Weights of a small contrastive image-text model.
Training: muon at rate 0.022, 27000 steps, batches of 256.
Data: 97500 training examples, 70.9 epochs.
Rows from block 5 of the image encoder of a small contrastive image-text model, named by matrix and row number. Rows with one number belong to one channel. Each number is 128 + 32 x the weight over its row's rms, rounded and kept within 0 to 255. All counts start at 0. Numbers have three digits each. After the name is the row's rms in percent of the matrix's.
After each channel's rows are labels from the 100 images, of 14848, where the channel reaches its highest value: "patch colour" is the nearest of a few named colours to the mean colour under the peak. Only what is clearly more common there than usual is listed. The data: analogue clock faces. In brackets: how many of the 100.
# convs0: first 3x3 conv (encoder.blocks.5.convs.0.weight, 160x160x3x3, each kernel summed), inputs 108-159
# convs1: second 3x3 conv (encoder.blocks.5.convs.1.weight, 160x160x3x3, transposed, each kernel summed), outputs 108-159

convs0.117 117:153128111099164140110105153146041150128123171116108093154067151126126108129079166147115115163113097145120110127090117124094089150114111132135141157125127151
convs1.117 105:134136098148146108146105116137122144138158147129155157102153114187147120141151143125158137106123160113169095077130150116152135086088148071143194117128117084
patch colour: grey (64)

convs0.27 095:121144125123122096111081113152132106131150096147129073137135138157130151176176140179086097182133078108145138129092122113145117145103128124110120119145135120
convs1.27 098:074123099100143099091130110070075117077052125102126163098122146138130109087099152104138145178122118127136159134144130161124132120052166094128097153127118159
patch colour: white (36)

convs0.23 102:108125125143160116150133149076134072125125132096106123095153138142134130125117108163131196177109129126186215066131143105075130112183119068103110113133106122
convs1.23 095:143139086123117122130127111126154127109153151123159050120122157179147112091118066157072140091178154119157164130181161107171144147124186089135177154130127150
patch colour: black (32); white (31)

convs0.100 105:159068089162103158091114098180100188098089119144156104093136144194099144066090120136047116075166178124179082139221117130113185150159169106147100080120136115
convs1.100 105:146130103168131097045115154104120111066121113093126136128090060093171115103107136103116095124134093107077101141067148114138101120121147121074071127130076084
patch colour: white (31)

convs0.144 139:114145139123171143212106111082129135144140097150122051135111153182115131148093074172141183135156164114145113121142121148152144141097121152077150152128166140
convs1.144 161:140131158129131167103149119065154125118036142144186093123167122151138163100124068144132153102114136099141212135108103117139120134124137134124102111132181159
patch colour: grey (76)

convs0.31 119:112134121169145079126169077105121097181138185057135127167124114094141178160168133166094044128113118143074091126120126149128166201084096148123174139114123206
convs1.31 110:132151130145101176086122133117099089125110111106164177131112140116094103145186126126145167164105170095129151128112075117134108146121090148102166093102149164
patch colour: white (31)

convs0.91 091:078117155118138068120088095102189115121087115153091121131098104110076152096065149161145109075141195111207138130130163168110121048171140098121123103114128103
convs1.91 099:171120111184133087098119151181069158092155136088117113129169163111162165117157112133081105135156122136097093114125115115132146138149134167135130130093127078
patch colour: white (32)

convs0.116 099:154100121066101173123072133105143100109088081096110120071158120195119123116169109113167104085107150119096156104125114127160129125109148144111104134114134080
convs1.116 097:139163148105110124109090144156175122120147116075063103131158164079096165130101156129133142091160106123158147096112112068157125120129121084115085126110133111
patch colour: grey (65)

convs0.62 089:149110101096119135150069135168134089137149127147087110166107157120162105180160074123127065170129152114117190093068131111086096184141165150145119086093125134
convs1.62 092:104101124192107149121180124116103106185107134126157117128077123084170112152109170186148171101086160110173112084191144103131147113097114074156131119133074080
patch colour: grey (68)

convs0.121 120:105123122119111170135101117118101138121154122208049127154174102159104115111156078133110102121110154160128141108129156151108142103165116114096101093149115121
convs1.121 113:125170064091105148088136134190110114115124106111059152129111194097142116159106190214102070155097151163162054193154096079136164138077106125199151115102171092
patch colour: grey (57)

convs0.38 091:097107116105112151081117148154092121165149135156093070160142154112098142101124163140056147082133135121137145125070160149116100106087091123149109158150174127
convs1.38 106:162140152140110124133065132116169095139100123129038124115128199200147139152140157180101157138138141088190121119113122166141128120058149115121107060107147161
patch colour: grey (69)

convs0.51 087:182174130138095139199137127070144143133135124105182107137217091149080100130107095087097117212110071123096139184143135113112122132111141092170128090137127186
convs1.51 098:146135097102125124067073143126208118132126108164132126107088123069111137152104111082115125082043175080107083178102107096141125152163183093076101105170142079
patch colour: grey (57)

convs0.98 097:099188124082162074085091162119092144136118173155112152106089124120132159119085093100122194137108147133118125133087142149150144105120091107131126111171133180
convs1.98 092:103131162135104105133106156175116086115079076069131135063109093106152117081150105086161145139177094147134140133155151144101193101097078128066103153119131106
patch colour: white (31)

convs0.14 085:123127141189137196074092128148058138206148116103137122149132082123162121131185137108108117190124150125070080125130110103137138159117138152103150117102105172
convs1.14 092:125124104085073036065117151102104064197109074101142146122107190109081153117136097160117123145105155136137159130117184130099106155132182148128079143094104142
patch colour: black (42); white (41)

convs0.125 098:215181137142118136146093100128165160104116147091114071087155175138111152090111129102113123131142146053142168100085075167119100126136110143120152093147143112
convs1.125 093:067078114166147089121128097136162178108092111110105139103105100096129136189070104135104144141089081129116103170124137082141096120127132119112094110116115102
patch colour: white (37)

convs0.25 084:144103096129176104150152169160138150149143149135114091128116160115139152151091035165096139089134088138141074115134093096112103175151074077117099037138200106
convs1.25 093:154140121134147091166105131165144098114153134111177158113100148108139126076100159110058122145114081120145123065168164112099109146144158130178163116095061161
patch colour: grey (82)

convs0.7 106:085095153110185123104092128113112137176155129133077126097133131135171139153155136138112137148149040115069166154078129141126081106182106117126071146099049111
convs1.7 102:139131104079068074180162136117107126112070119100080073125134105175149097107145102157157145158159084130034105129105112100100127130085153143116081148108108152
patch colour: white (50)

convs0.113 125:094107101084126130093143085122097169057055107130057123169116105164141180102144110204109131127073152131131133140155114140093132166128026159158159106161101151
convs1.113 119:061058144148119105100128090140100115148132125164140212102122171179120110130104229132083115117130184118155129152141107134028179118141072138199091161177117135
patch colour: white (44)

convs0.90 090:112167124110103100103157185088144071076101124102060103147107098182102141112134075089108125149145158158193150122125026103158098069134122199145093104107131138
convs1.90 099:085075117128121120115133081141146164128058119183063098120160095137168102125118145132171136073190137098085050144133121119175139135107132105174113148128146145
patch colour: grey (59)

convs0.67 092:080095134112101095083113139177087081132089152075095142118146112154120135099150109175087151130095160133126178101133178133178108110139139128158122075077083170
convs1.67 097:152103124139150140152164124120165155133142102154143088120136181136130159070151047144170107100080143098068130176062111140163155103239135169120182219168113147
patch colour: white (32)

convs0.54 101:118086151179135139155134128121154090166033111107112151124115115127143144118185112071091128143122126162110087134108154171130193173105163172104094099166161161
convs1.54 087:101140079129123127135179158091159107092139111095142178129114122091125140167101086100098159137122115051160123192139158073094130122170112074161086112123115141
patch colour: grey (61)

convs0.158 086:145106135135128169089136163102132161225163153122103124115142143141122097142094053099159067120086131120175147158125178194148158168117094105060121143109131136
convs1.158 095:148132137130118152227168100096131147093171106212159125175136143161092147101128157120132143098135150155125113100114152076169132135104143170126154096126133141
patch colour: grey (65)

convs0.135 103:125074154098129126213091081118167132086118089108122148062077141160114122098106078164136105132141178119109151113150124145114129117129130082128125151114100113
convs1.135 109:099133146104131119085094107135106154163148149056123038099160102140157154128108120120139128087073098181150157142131111097154129136136122126198143078111116156
patch colour: grey (61)

convs0.39 110:127104061156118126145160142174106109112123158171080134148158159132135136165040133114118092142108070156175135095143185109120132086129141077155111123128185121
convs1.39 100:111145138199147116117150104063156125079111129067147111107119146053156109069144154118120131104192192151133117097156085156133110127147102140091161181135084177
patch colour: white (33)

convs0.102 089:164106146123122181169093076138128155118135112137128076076076134167045107097038085183088081109127152175147118137134119097101114112125139149133093072110138109
convs1.102 091:112132140109154123143117127141122144098118163136109124131130153093159122109098098103134130077119137185155118130115114093155157112086099094190121172088206182
patch colour: grey (72)

convs0.5 101:100106129049149145126129162138091118077148119094146158090086104126055150130074081126078154120134112108095091119099104129154101099139131151117128124122104142
convs1.5 096:115130110079102120119098164112151128158049104180214076096077122143138053091109181129151179155142092117115123159136135135124139117119110121079160134122083182
patch colour: grey (62)

convs0.75 096:123069133168119106121132176149142121127126106147133075076150126138167110104160122076085088072118140156079132109158164073101143136059111191114211084129181115
convs1.75 092:157092131113104094128152138078100131087133128118161117101083081146116136156130138106139161170142108059160073157057131147202122108122133085085109140140106099
patch colour: white (35)

convs0.0 101:143116103111139076058117119166171133122110255094144108115134162095127135123098167074150148055117155172148149119141121108110093078096089064135151161121107105
convs1.0 098:153189109107196152129109113108113110136120046145122049136115084122075109145125118085115081155119136046136130100178097095094212087084098088152082158166111130
patch colour: white (36)

convs0.2 082:191108143131133070133119095205114090098141178158145071084159128137115170122093073161107135068141117096153137164139102133140155121118090096091115150113070130
convs1.2 089:166133127174104108138125160073121170146208097159093135154164102151149150126178232141104146124132114132087169169064153063129096131130159097114167088106149142
patch colour: grey (72)

convs0.32 107:135095166096130170138146136154182120158121153117114127104063110172110133149060107112130135165117136117068149128111160130161138128123165063165085083186161148
convs1.32 101:111159146110136129137097148136090134151105099080157075132122077104087114130148110096088091122159080101045080090126096160111162139167125138112074170107072116
patch colour: grey (58)

convs0.16 090:148105157193121094129118129123097129154106134113142088142087150110097156115116116099104213100093124198118119129105153082124153096070107122132129122180162087
convs1.16 106:119131154158106141130164142172190119119141103117170172089111109147126151153152139092084102112132173114130082120095140162121094119175092100072141155105186018
patch colour: grey (74)

convs0.85 087:121117161148096132136137171104110129148125132116159200149120053107056144114132092106153207118143122145093123104096097147146084159079109143121071098161145095
convs1.85 093:071102075075097098181162053131112157114126071179129128079139159156113109138137098134147128125089100099147109117093151103123095108120108114160127165132123135
patch colour: grey (57)

convs0.64 092:068129112179178111068126157123165115158157119122084176152167102146097109158091104170142090141067099157069147130107127141161180126101119088123106060171113131
convs1.64 092:170152140123072153138055055194151134069079136128145086126107113152121118148134158105146112134128133098136079111137147149078124104117132058201124122095042138
patch colour: grey (75)

convs0.78 101:135082107149120158156130126098064095141198152152153067187115072116089157136102087190119106059142076082183119145047189146140130170112132128056129145117157152
convs1.78 099:116099107152148119118103149115183075126113092115142156110107183127146124112184199136164080117141161195146069114229073143141126121131159116124100150134148140
patch colour: grey (67)

convs0.108 098:102129130154136156038106176126088106144142166082128125154138146165130145145166053176094064129099149149149143113124148157137099179105097127096107102157119218
convs1.108 107:125106146149107180043094153139107172129096076114076159142085117177071115119111201138073137130144139114168138113202124147129097132111072123089115121106154118
patch colour: white (38)

convs0.9 071:123158169170088117124154079143109125097127104176142110133047159156118076140144122133109082127150176068101156086091127093073133188117161120192130138140117111
convs1.9 088:172147097103175123132131165102173131187148179129129112124138102167163093150134121105064170091113163087131188177121092115199155123170139085088109147097160157
patch colour: grey (63)

convs0.147 089:163151116161119067150195135115095134138092122137139142098146137189099105073114120082175126177105116138139103105095076158115139202118129107155096127131135151
convs1.147 096:135121117122119200163141089129171147097128122154141058143078118143103159102102092110157115094143115142106097100117118130166137112096094158106146164139054091
patch colour: grey (73)

convs0.56 123:129124136122138159135081129086067110162074067081122103142142119083062147105152091122130150160153136150179117157159150116124092126186097124159130080078121123
convs1.56 105:101120119153080158091148134130041090160166125185119176111174169154063099091154137110137107100147131143171136097193109127159088118112083120082146132136098128
patch colour: white (32)

convs0.37 100:182100157078181117062094123094160110161143207210130088106124114164084151123128141118118108106145161135067115124100182127154110076079116128104146127072085135
convs1.37 095:111221124100132103160134141156146117077109123041159131121159055127170099117172170134140136174123125172038166121111123119106145095106086102170109112137130115
patch colour: white (31)

convs0.71 086:059150125175090093202169081133110107142173144132098114140150162139150136157141078117103111108100215109200113074105143130180087116094061146094153067123175105
convs1.71 104:105164167105080092126144174130146095151106112141124125208070177141149112182131053139160171145098093132149085140101126092113157142085109114191147090136117112
patch colour: white (33)

convs0.132 084:178102106171115099093123088194115149078152135134103071096137152100132127077118077107078083137141122073132105128144166091092174107135082113119086115156111182
convs1.132 087:141137154093127120152123149128118139131139127123141160166132120118133141147111153102135097125176173157136109063094154183137030104178178156139137080126180044
patch colour: grey (71)

convs0.134 087:093112128152175129143106144125102120130170120131196092086162120192104174167132125156141091110113152144164110179108078112120152129108135171127112062079128069
convs1.134 094:115059127190152104200142077097148159112160088170100189115119127144085121101100106159150118190118156101102133150057164105114092129124131104169141137173076114
patch colour: white (48)

convs0.33 104:093211131144142144176111134123129084139085104105127114128108113153078164113115110181086130127128111109161123122155145167153113135077109100052119113123133166
convs1.33 117:086123120133099103103126107102113131172139147110111177132096162075092135115141149175170134160139117139141090189096135092178163130072167103115083106110131113
patch colour: grey (72)

convs0.109 082:127068148116140110138113154090127090106157144130122124115190123158128121206096111158102158169107116140157065121154101128096135065116131176110058122135110136
convs1.109 102:114063156140117151129083070094174180134137124168118195137111127143126113180092147123108160114103161097154117105143080098099108126130119130116097100117107159
patch colour: white (31)

convs0.150 092:179126118088091072163095153096102127122119126114074122096181158100050075100089098126089165121129191138130123176116145049060134118180123135101132100129141100
convs1.150 092:135088097171135226123174122132154109111141125123069163095109110130117119102184092114161158142150137144114127104097086184164149125110110070167164140079172174
patch colour: grey (76)

convs0.20 113:102086117108131192094151114109145114134112180059128120169122096118131138128185140137069119180121083164049034162157149131092138115198101135117120105141103130
convs1.20 092:171097107062121096067126152124111092079090115114163191134190098158086130106108164119086117158126097135075011187134134102103109180115152115186132154141161154
patch colour: white (34)

convs0.94 093:118143105116088151168124101141141081099102154151127134120129115140114127146113092140110128147123083071169138104198160113139092134138128104120065108131068123
convs1.94 092:160121129151171151126138141139113099136155145177136146148125125095137093133116096087124151156138155140119190102147133123158115091125088159094113144094020135
patch colour: white (31)

convs0.69 108:214114155165145156123094113173120135120134189145150160167124134083125139155155134142124060147109116098121171128120107130049184142160121054106147116122118133
convs1.69 086:117139133159167120085072085101128118146107090106141134135139122138108158126124078074089112090197141094137149152127167094024164098057132136159105126131088099
patch colour: white (46)

convs0.133 080:111108128170124204083172128106064139159117156103083123072112083099129113171109154113085090181104166102048189100080103116107116114106076103144140112145104183
convs1.133 088:123148129064128072101075143129093052173167115104069167162129113160084127122160141128138120164116123134049120130081124118130137132095168159196154099069145144
patch colour: white (30)

convs0.86 116:139118051184134087147197159163143087153225115110086143140116124108143197114118142152126079126118159089163108191139144104201122145062091171124189121165104140
convs1.86 125:146089171191070138102127116122151130136100123161160182144108099165129149095120078065171124104080142108113144120108119071116114118134107120136128174107145035
patch colour: pink (40)

convs0.10 111:136168130149124126168159118092035087196221138150085141215093160077056125145119097176157101140104116097144160169119141114133148167085087161078171108128093148
convs1.10 102:167120161153143083105110166169088109151119103149071110130141182147095124089148149167138143147135115112185139117136097144142107069130151125185152145141130071
patch colour: white (31)

convs0.35 083:196141087126197131160128125105087120108046175123157098114139137098125137119101115163103186149157149113083131122131118110187107068032131195083138127139081158
convs1.35 085:128162106042121067064151089122129054150187116132122119124174096137127138132164174118197130208137178127082143131168143112086095102078142111221067171145119171
patch colour: white (30)

convs0.149 095:090127123117057124155102085137126173123130108171153071112161095170066114125077080068119109131105132117100097161180150122059135129108114062177082091117178145
convs1.149 097:166122118130218153134128124107157168131108119109152059108120072086130111174155173091152078138156157151111068123141121153071182146137114141109117122091117146
patch colour: black (38); white (31)

convs0.124 095:096093152180096140161128095157136108145225129161147140148139092223095100194091105099148109107128183129072145145106079141108156159188154128128112089115155098
convs1.124 094:097150155067149108154122073042114111177104103108080092095123105084143178107167145145124123110101078097000156103092129141106127127090136113135108135129104198
patch colour: white (47)

convs0.58 096:143150070141141113137144164114110052097170124115135083128119129110095149105126112098184251146112170101095124136075100141171156085175155117126101149186128093
convs1.58 103:109139133153138160153178137117157157099094088119135141095096171107144089072115051125179103110129089156097160142124156061137167099093147090061132138186097162
patch colour: grey (69)

convs0.89 119:075133219151117074139128047134099115133197120182093107146146109115153115081147126071124175122121174126095170075189137109142110142131081136102147075133129097
convs1.89 099:122092078132076091146165129110107115142137104161050084120143094141113136124106139121165116136135130112121207142159167153131118112073095084158130103132141181
patch colour: grey (57)

convs0.115 102:136114079114156127126120169120124118166151093115117166101154136121095140150083083159123113135128223132153103108138082159184139157150107058109098099164115202
convs1.115 110:098136113070150119169127136083159107118182127044137123099160128081119120131198121124164194129079148131132181154070175154095149139132141170133124159118110087
patch colour: white (34)